A small spectrogram enhancement model, trained from scratch.
Training: muon at rate 0.0092, 10000 steps, batches of 64.
Rows from block 5 of a small spectrogram enhancement model, named by matrix and row number. Rows with one number belong to one channel. Each number is 128 + 32 x the weight over its row's rms, rounded and kept within 0 to 255. All counts start at 0. Numbers have three digits each.
After each channel's rows are labels from the 100 clips, of 14976, where the channel reaches its highest value: "top examples" is what is common among them. Only what is clearly more common there than usual is listed. The data: struck, bounced, scraped and rolled objects made by modal synthesis.
# convs1: first pointwise conv (model.enc.2.1.convs.1.weight, 96x96x1x1), inputs 0-95
# convs3: second pointwise conv (model.enc.2.1.convs.3.weight, 96x96x1x1, transposed), outputs 0-95

convs1.63:136135136088177145063145148142158108209112137143113120072191161145156099127144112151179135199103114107100122082120151145146149086112186104111113134161127106159117161112114170131132197100156121095106120129130129148142127142151142144114125184135173165172082134109233167073156107172078134112
convs3.63:141132099114120090129118124107079108147113181130108075132089211083143156116154075104131175095148188145073149168161152089170129163166101207176147126066130139107119087092113092135078099089070121154131147138119120155114142088138076140119155163104087104178114117114149150127111121079130107068
top examples: rumble; pink noise; clipping; text has "clipped"

convs1.91:186153103116127159206112076141083086121114072075086138118196204122113132098119113161173099080103148141131133092047167114155111117138104126147100151124120170123130139131086127110142080156175085174110133093143076135158124142138169161137078125094133131135071192098148171122112146124095132098
convs3.91:109160102137137115101150146128166111177103220139183135165080099138112109100156164102146143169085183078158133097136095139148046105144167120111127139159145122130137130095132131131092163117141127098133072107172206123089140093137182151162195124132121123155143164125138071102185127101141104204
top examples: mains hum

convs1.81:120125172167062107107138120195127167176122112124047139073170140143130134114104092155130092153105132065132089124179145111185120119079152189167158166168138148134164108109148130063097117066121111109109170101111136121117110149133101127110151176089172108131172059091136105160102149084164122151
convs3.81:076086128139145113150170116161110110151121135127150195116065170085109143095146118155132093102099132119144159105148077135064119136105111092105143148067132100069144169127148141147115133113108092157155116141110102186100090102126143121051075143157104100152184063199130062152177112178112154119
top examples: clipping; text has "clipped"; thin (high-pass); white noise

convs1.13:100164076131150115178099153159149102152071129117116076132113125138113119138153160170140142127109160172097123117125168116106129074132090108113109113146127106109128117132099060143155194128160054186151136094108143111081070109160119151088089146086151114176042095131113107163041112135157065123
convs3.13:107179100164163162147098193130151101092070157112134188146117147060142185085177177145127141128092152138117125103133123135130092145132147178113154123158111114135074123107154146135109151087158086149113137160166163109110109086120134179145110112162092094087147103148189097109140142113126018195
top examples: one hit; rubber-like damping

convs1.94:117085122122146121163227142148112134182153087124154109118202134066077107066081171111088149134116125153181106130156136136133133184102157122150125177087089126180079137122144171112118117109143159139140150066171145149132113178130130192139087130092111094134140109117169138091076172153100092124
convs3.94:132194152179124115131083147156140151120132119110155094121079092116135129101114070097107166122113079142101155177143169114136113165130161099119053125172190125140128152145134147131185119194094082070134098029087135129136155117116108165121128160175177127109140101185098163099158081119168109138
top examples: mains hum

convs1.55:095205152110148193116068180116181143128151142076160160159123130138141188114109134110098135158056166102113105174168116136106117123117166109098138125099175069123075165110175056115125086113127116105096133163145124089154093095099106081104141157132145084156105124128131117192119106173073137106
convs3.55:114081141132112138191120130102119138175098090093132134098139109123101090177136138177171142090193191156148111083133182112096152088142133153159109086164127074120119127128110147132116152120144132136203138133211131171090120194159133137128144092119116076066144109063182153111109172144162116175
top examples: one hit; clamped rod

convs1.78:122123138163106096143119128068111127158107127079077161101118163119108105123147084140134110101106107031138062180178106163068119107118103140141161186255134150101151145106163127110126149084114123167107076132128123130094132127133128112120121184128156115126132127134081119114110126115118156112
convs3.78:126090152122107141138153164122151151144136137091129135141088087146094105088098153125112163106160111107167158135090103168164126130109082089133155147056125090087117172082072116096167088184184183110135115130131144144042163112140070138129135129109139158199152162182082189095132153162174160114
top examples: clipping; text has "clipped"; thin (high-pass); white noise

convs1.84:133093102115143165083130091086127094111162152140141133111142100126055090175086111106126155133087168183141091157090120145147138107136142130089142071163177189074115178119147064116106093114138123079113094193163136107128121090114121146148227189148139127136098154127086171094082120144154134150
convs3.84:067135115141078081147089145122124138072143104173109095154096063163139111122100120085093130078163163106135139158162093144125137131143140171142132114101176126193079106081130200113148115069064102128156167161143100130147127140124124159194131194163115150125138144140094125137080153111152207090
top examples: mains hum; size: small; clipping; text has "clipped"

convs1.45:097123108093147153147103180137119140165133094089126171122150201111148151073146161114115156068149138090097138144070211145150126136140116089121158093120130196060149185078149177133144133144122086062082071126118119120109143127076168167126141159139121178136122135081135135102180135089138140092
convs3.45:174155123092153152076140121130154122159084205125153160087129171119139156127126157117126193125128217147169164132154122126186139178102153143158088135138135127134122140190113096134111132100087062067145112078136151142172113127165124098172145170129130162140163100139186152196103108078137181138
top examples: rumble; clipping; text has "clipped"; mains hum

convs1.7:124127179094071151190123113178150108118102098119103143136134098067104097145104128134132102123010147172092163112128146172096112108109111109124108053115128136117184122133121059150171131164099148151095116111167103135112138151124097105144139146156130099191095076104074068179111127096136087141
convs3.7:139093149128117112124204076123061152164128179119138076106128103125184115144137155126139125106103055126099155115137067141165146188077157131121073145132091116143138161179180086145150127123093128119140149131092117080152139139107147080168130182116208139155142194187144128169176103133156129134
top examples: striker: soft; clamped rod

convs1.54:129126108092130132116127061124175140122135073104153132131132131129114113081132085095121115153119109129190182134140153178151151099195186118138161152233161132090187194083137115177135161136157153055191127141113131154111166130130121142112123110209123130106115115117115119091114120059126141153
convs3.54:133107164142171128131120086126150136099123074086125111093108166199104142119132162151110132105140140155128100210134168142149113092093114186092120139077130168146162123167126124064144114226098159180169110181111129155109202168136114124103129095097149107148149178080084100130157172154153109121
top examples: rumble; clipping; text has "clipped"; pink noise

convs1.71:149140116146114174114082157177154152114097091096109150142156178125110148127128136125177135117144127086119077087161098211163151110152123098129092120127142222146067104175115132093164101089113104171093117103108099126228176097116138142129140130175143090137104162143126153071162131117060109120
convs3.71:142114097184180178083131095148099133116192127152135098140148075145085144119114135096091101127173141153142150164166108108161154156109127123116030169110169164209168150135146171150134176119111102138149097164076121100065131144127146106126120083102158140093163079095132159131139176172174115157
top examples: mains hum; clipping; text has "clipped"

convs1.35:097066132118143018122131126142100112113113175112103137172140125149161128099160047153106130099146182115074114174130088136129109119149102129123127152147152115123102159123114124113179187141108108125156128148125162157140147160174085129160161105123186160120166110076050205085146102142064129128
convs3.35:128153154108100054074147140152110145159077147125151119164109141122115169147130150091127194102196124110166136148110136124118157139062149072092100100105153118087109176122162156151122179104136090179103138092096117100174117115135043115091128165160120126097073072139148173112166119154182151176
top examples: mains hum; rubber-like damping

convs1.11:129073116209115238158077105152159081157124130114123129154145174146068154152112138145133141145158126167115085118131195135115120123092137133158126089125114144119132132076139104112101159144145118166096119133087084063099156144151134156110147175148138177048104175071084175125116112131165120144
convs3.11:089060131161074105128130100117096116086160167127107135096105146120106127144154143169121134111096169129136130104106148095121044111137131099129156109124183161250166080187134144131105101125123129133132130132077122200183129145148194147089140128137158126122105094155126073146161156181164155095
top examples: mains hum

convs1.23:146093142157159118103153092154139098164093124092170162148182161083087132165106099133151183151186167077129178122113117138168086137126110132069099094142081079150079155093091145139144159100122127120087103107164096109111128091155161123178061123096125201142125135147147131070183059109108112124
convs3.23:135137128110140064104072074155186062165161123131178144152105128156110147111155124206069185120122042159154118163147134153116139145113116164103113149074138140156086071170117098105123087145158103118167141128138097096100128121174172161130131184118126101131135181057137140121118108084122122089
top examples: striker: soft; rubber-like damping; clipping

convs1.10:144125109101086173145116153123150112103137120190161198064135164130120083135118111123136131161110091089070195137030130111133109146078088093109126148100099112138132171139183109103129133099138123095108139140136113144103156140165130130109151114118067151109150181056174224131128149181156120118
convs3.10:149155202162104121201110155093155166097105125171093164112111129182110160107130143159161122122135148066118114113111149149087153115120134118062137146101125151113123108166107174065203105148188144109154160144115175169150076140139116162133118124076089162125118060129118172172142186127167177116
top examples: white noise

convs1.0:163105131111157120148176174148107102127066079083143112107111102160176085155135131046143110103059192132118106147153147133131147218141141111085114169122170131147164114126160153122144136063193081122122134156126076107152101160172129106087123069145137138157187116096102111105135101083123140147
convs3.0:166104174211158196091147100142150085115132092157132122131125086139155138094136127138098125144154123128100157096168152188149207136135153049077121122147112143160128073152104161113077156106182150127168144089092099145106092083124120138069125093105116168171106070105146146156177126098137149156
top examples: mains hum

convs1.76:143163083114145169167124103056130174151119143131177148094177117163084071125139115104088111082181128167116132116103064137171102158135112109127161064144121191065086114126059145172114133154175175160090111155128130199068087177138127143139092133146139125145117139134117124116071121115144138109
convs3.76:204102183187153123128157126196095146058043188177119129090074135083147176163143190176058140101153137126178113164099145158161137133147111152110124133171114071140137143144100141142143140097132110092097099171143133156133118106096125126113111114117138107123117108122186141139142097124062143139
top examples: striker: soft; bouncing; thin (high-pass)

convs1.64:087105135145135143105109126171138141091166150115100118146183161117146119131187135212114150125171169095084172141157141134105163132105113131126074204160078148183150121106185212161125139133077130136179156139142089154132139084081132116123145111134048120168147072152164119077102116150143143136
convs3.64:236160126135168193084136175152158185086119149115125175091129106152113142104151091114162084158131149136134098129173125146148121158120165152136138107117140161114082186085136118088139106147126042167111127049089146122108138086111152109049137169100091099129161116109145083144126114148149139140
top examples: thin (high-pass)

convs1.37:122120179146159108137112094118181145172121128164109121131112139105141113116142109137124136126159092143146163094115124212198139096146129118073159137154117111103088139080113107112163124128125170122198110211138123085125131221194151082164101120168131147145084117102174106082173087122071086115
convs3.37:077165093182165149103146107161129078130183159162116089100157083133138106146123109160128196159107152136147095098168147093116160085094137100114130094119088176072120097166157150108145139126156138152133099094181173191064126172132106141147115182139132158145149059139165151192099099099162089140
top examples: one hit; clamped rod

convs1.69:095107181086117127075142165119103148172127134153098119135143193138162149094143150101125116152136053160171141116068014140109110137151131112111130153095117127028096150188113125151165174093125099122109094106140167057126118132097123156137142126114132132108091143087116161091141143149154077161
convs3.69:115106155169149126151136101101168089130173132104149131130033152160113118181075111140110182103030109060170136098153072157126146149091160106128133109129162136089118145070137122137122173081128155082075103126138143107100107126168146131062105150158114174111126080091156121087148158135175138124
top examples: clipping; text has "clipped"; pink noise; rumble

convs1.57:099081115128164143163123162091150129165087138189156159109094155155144124157140137109146142056107054108151166173142167168129135150179161112143108137129085200154170148132077096125072137139112085140090174105130124101130153115114148116116080112145142129090098052136104134234096119109146159114
convs3.57:063149150119060106101153156131110116079111099155130171046096136118158120121140112178142123121154134148111089166134088159107092158133125128114130181127166156077122068152161067090059127166116102087170099054142077143137093118110171117128148124177128175137086091146114134095087115140134144068
top examples: striker: soft; clipping; text has "clipped"; thin (high-pass)

convs1.72:110096156096147128125137120134166102116162112034105080115178126141120147206103157215118170109105128106163170131155123153150137121180099124136105085088157180149120100100097107165109130089079099161126147144160119145142107125055178128123141110153164161161111097122128069136084067150158188134
convs3.72:108135161113098141091138033111093080079102106150167102043115126089118079196171138122176107140168112102099169107105114143087071138124139168130121138151114168123096126139105114153148156136083179107117155141113135120023120137139132075122093105135150146134134110135148086123165127109194080140
top examples: clipping; text has "clipped"

convs1.83:117143161119114184200113166092109204079131158142145142129141133123099090132123136141166151096116034107111141164102112148134142113115119127117100077071106174188096133072170125077098151113121116121133138129130067119163070135122133117106158082168086084161121058142146175174079143147092120134
convs3.83:092116072080180101129118133099135179111142161140130127139109165097070077150095129121162161150156142072138143111159082089165100166137082114124152073185137174078123093127119135118104147129156123091055179100138005094147103108149104117123143136137150166103070125146146138081102144124131146120
top examples: thin (high-pass); clipping; text has "clipped"; pink noise

convs1.82:093093106144146148040133144140108162094114136123193151133116161182121146154078145171117105123150138141080158126096120011130118182114107171151141061139130102064126145160055162175107149120116099086106101131074108094130132088147105175176162138168143130144133118154122142130115159154131133159
convs3.82:106105130088101112133170105120148134099161118147137144147075093168115084101188082161127173113109149149133154183128175109103152104126152065091081144101180087120151103083138146148125105095127135154146143110217179191130171107116166124084099172173125140119137171173144145059168072152103117150
top examples: rumble; clipping; text has "clipped"

convs1.90:047093137173171142143099142119229156108177117171127163190139118128138145099172129133125091153135050133155095124176122130105187079114176090131152117059151117162110153170113128186111125162153110155138082140122132174137165122127100116133079119121085123099107198128130139119111153171116121101
convs3.90:150155143060120083165140172160121137184068125096135095154104087115092137115110165174105092105137134114119090153141149148154114128145101110207086091148078085040135141128070089178125110107128116146135121085135080042091106166114081140149138143149149087114148127131108192135130113172132100107
top examples: one hit; rubber-like damping

convs1.19:102097174105156165095140113085123093094113129132150164113161134159072071098118114156175048141137180151114097132146079174169126186129104153103145064110129092138103117072088125113129128115108134159127123136062087083087134115098093075190115155135129117135060130161086091121081109185150121126
convs3.19:121118132116167120186097147175120139110114089195208184055155145149131136124180088146106133141153138131070131156105224141130168102118129085112101135099112127183095123107171138109098156105091157103130159145194162079113099092160134132125085149099097119111132104153194080119082118130116102124
top examples: striker: soft; clipping; text has "clipped"